Weights of a small rotation predictor.
Training: normuon at rate 0.0044, 12900 steps, batches of 256.
Rows from block 4, named by matrix and row number. Rows with one number belong to one channel. Each number is 128 + 24 x the weight over its row's rms, rounded and kept within 0 to 255. All counts start at 0. Numbers have three digits each. After the name is the row's rms in percent of the matrix's.
# convs1: 3x3 conv (model.blocks.4.convs.1.weight, 32x32x3x3), inputs 0-10, a 3x3 kernel for each
# convs2: expand pointwise conv (model.blocks.4.convs.2.weight, 128x32x1x1, transposed), outputs 0-63
convs1.13 098:119147155126083146124113097139150123150141107195135119159128138137110141137108148122146137148142064151125088150124119112123080110138096098116131109114149117142143148156108106115127132157142137153100116119086164134104128118137120117160119127136122152133116107125141121146117110119092119201108150142
convs1.14 099:099115118071136140115131165120099107092111111133114090109095090145141148121129156134142124163139124151144137107121096138133156133167151129138151145142124097120136123100137125119139110119134101062114117086100122107108104086065108142129130117134159129140104120111132122107098149124117161152112173198
convs1.15 105:099129123169157135129137100103101114098118131143172148126134110136141111126117081181136130141091100138106107172157134101124141106115134116140126115156149123113123117112104084123134147181164115112128112116103126167157116128103156160104137134097128107090092120085143185108111116117109116130147090144
convs1.16 102:152140135130102104179184168118102094123146164153173137111115117110114110153136147132140121136151147133137136139115122159159131144140132110105107115111084133123105110111129125133137103168140112098118108110104107106115094086095103103093167139144161122096124138154167154154132145128107150142094129138
convs1.17 107:126122124162133095135138149103124161110147151162147149117128128146144108123118102104120159074126192103126156126134165130151193086130100121093076135120108136110070113125121112154134111124109108141157097110113122109146132119113185152113158163110139164132169151137175149120147147073156130063140116120
convs1.18 094:116147146133129073113115132167152128108158156119111126134161117131141112068125130108098107142126134146132126137149125162160153131140117095101113120121097087091081165153164128123166120122149176175160133160206104128161091122145118131120117102139141095106081118205105162175105104130136101149128123141
convs1.19 086:149112131128101132141131150110099100127139128128100131136138113205140188138113129118146162106125135125134173158154177172125098154126141116164160145155156150169147118100089132106131081044079137087074125099101119105146114106106121145150117099103109114123143121143118095145181174132132126101152163112
convs1.20 100:146127116119117119120105079149129091165141102127113095126109114179124122131146114129136085158134066167133072126131089121149083129131103110112127120118166106118189113111134098120139128144130094091093133135097130147089158167134137117151086137146133132170114135151114131164123121137114121182136136166
convs1.21 096:123115121109102101092094098127103137170143133166168118154129109151137128108120089125164119145157162125151124119142113094126129115120117108106097095121106117089092134101094112124128128146140140102136146156152145170161123088117131120136120113099110123136116147146140121134093096080112111085133137088
convs1.22 102:132112139159161140160118155122137157065133142069095090140143146119094085150135146142135146107109105126126127152162162099111112104136130145139140129128115106091096151160163134147169081087168134146163119127181089137169132164170176164151101090108120152166114157143103133137105119100087109082127132117
convs1.23 092:155105134108130163111121195115108145081119183120117145167140140147130144120129145101106135114146123137131108151117154129110159160154140148115133148102127143166167078102121083113113094134133086123143066135190066127139131087151119138160140129156076102103112095109117105082155160159171139125142135137
convs1.24 108:138145193121156148090058071130134155175105116147110136122110124122133138107123073119096077134101101123166131102129108120141140091134141135128143139127125104083101130124141142093132167092093124138159114119143156142134126170182145163136100062078130130143180110148149136131125133111158146113118119102
convs1.25 106:131087087137161099123143119161133123136131102143161149146103098165118087175137123133173121127149146093136161101128101135169165142167189108113151124117120143125103147135121131115117117149132146120112134122109143142118123109120106124089164177129148148138175126150152142140126107154154127131142100105
convs1.26 113:126168156140153115132174125113146140097122108066090079125157139120132138124173134138120087129116137098141157127082105167144130125135144112111126113134155154152142105110123111098129092104108134145124107120137076099109122150149128119118141123079071092139111126111100100113099145150142154097168139108
convs1.27 101:151087071107128145162187203148120138097106152152098112180143117117137100136129136162135152135130153113092084114103104125139140131149123135140136124124138119106144127100128115096154083117126136101099104148136106110143125112086140143170166192209110088097134118130185129099131119084135123120145157126
convs1.28 097:109099110113113140126110129093128129146124140124145140109124125108118155100110135146119140142115130141122163141120120147130097132150162126139114119136126095093114096097169136136173126129135106146195128120182155120114089103107108133138134134115096134130169140086127156121158169150155137123129127136
convs1.29 110:109140110121169166108089124124117142147126143137130139134134095131176196102146139160148119124100107119131109154156158127123140123113141107122091132120110133142107126146170170147145138116124116115124130112117124128121147111095172146131116139156134129149102124138102121102152147132136166122117123137
convs2.13 098:101122142105121165118158160152093163093122132114104143117158109136153192136137096104176095144135111145101122101164119131115146170105126101164177160133139137121139110134099115111156178126149125
convs2.14 094:133104128113131143114136143111127173127123090120137109081117085126106094128137151092143142146092119155099113125078132152138142119147193155151142133135122096126144099125126117105120113155097162
convs2.15 112:139156149145144117149094142178148112139110130119135147135103111131132179174132122166089115144137170167120098145149151140131128147112124086165098133099138113126109153147086103095124110118180131
convs2.16 108:098134184170146077127112116118097137125153123120136130105143165116112137098141125143110126118103123179127129110128187105146124163124111124094145134131150123067095170171113128128123118123117158
convs2.17 104:113169150146131118139169174152123150199169080104161125154170125110115129116110131141152071139105132105186121106142128158107155149175098132140156117087139150134146153122109120175105158112119140
convs2.18 093:133102116118125169121096119147166126125122099102109165092153143152134095109095146162119130126063117136112125089137133096109111133097145077129074116127128166103133122129127095103097134129071149
convs2.19 093:131114121130128102073167118089128100097135112099135111125083125147167166097104129168104141102137104130137153120130099135123116104104112143123161131147127110152147074139146157144166124119143088
convs2.20 105:096155124137119135104128152155083144097145131120124140114151090128108176138126169095136103104155179092118152108153119115146136149102144142132131145109110129101170128129130099117160149128190157
convs2.21 097:164132134102177159134147155134149164126130128088082137128129127118114102127134180130118132098109152136121135123159061121146123147109150103129134100179140109138121118100183126120094154116160076
convs2.22 100:148105143152123125131111126089144138116142146143137166131110124147181081096109118128122140110172113139110156151117146100119136100162137127110119139128169182142134122157124151112155111101113116
convs2.23 099:103108149149117112107180137128153084123155116114110103158116149123124111121103115070121165142128101121140113157155113134098100105102116154134168154170098109113101122132172124114152103115130126
convs2.24 111:132141125144135105147105132120129108163099144191107078165139132096126149183136074137122082128123152128116146135126120105164155116143117093114174098129096117139100122105088128130140127166125134
convs2.25 083:107126163137127128127138110147109147143144119121119105105141172127082138137129138124105108122170132141161166120129127105153155159153113128137118155140128085116122120126112122133148154130139145
convs2.26 090:115150150164145109100134127147153108114090150126180145152153180096132130166138124133148134143143127120080130130110142165120161119146102176128093126131168127110133137118139171106174141105125144
convs2.27 105:160147129124086132137132156117148085141133170171170126135130135126152128101168116115140104156151125113162118153122178098146156134135152129139101163075053116104143122181137116146121133162138140
convs2.28 098:129134139164115144118105112159142116121105097119143136137111154171091129114116163085104133109100112140085096113131103095080123112149150146086137114085096143082141114111125112112154129115112118
convs2.29 091:154163093099114115158127096127071127133108074120114121156123110106117107103128136184123119108124156122146115140143134158113137155155087135067147124123116143121118128103077185193126123132144106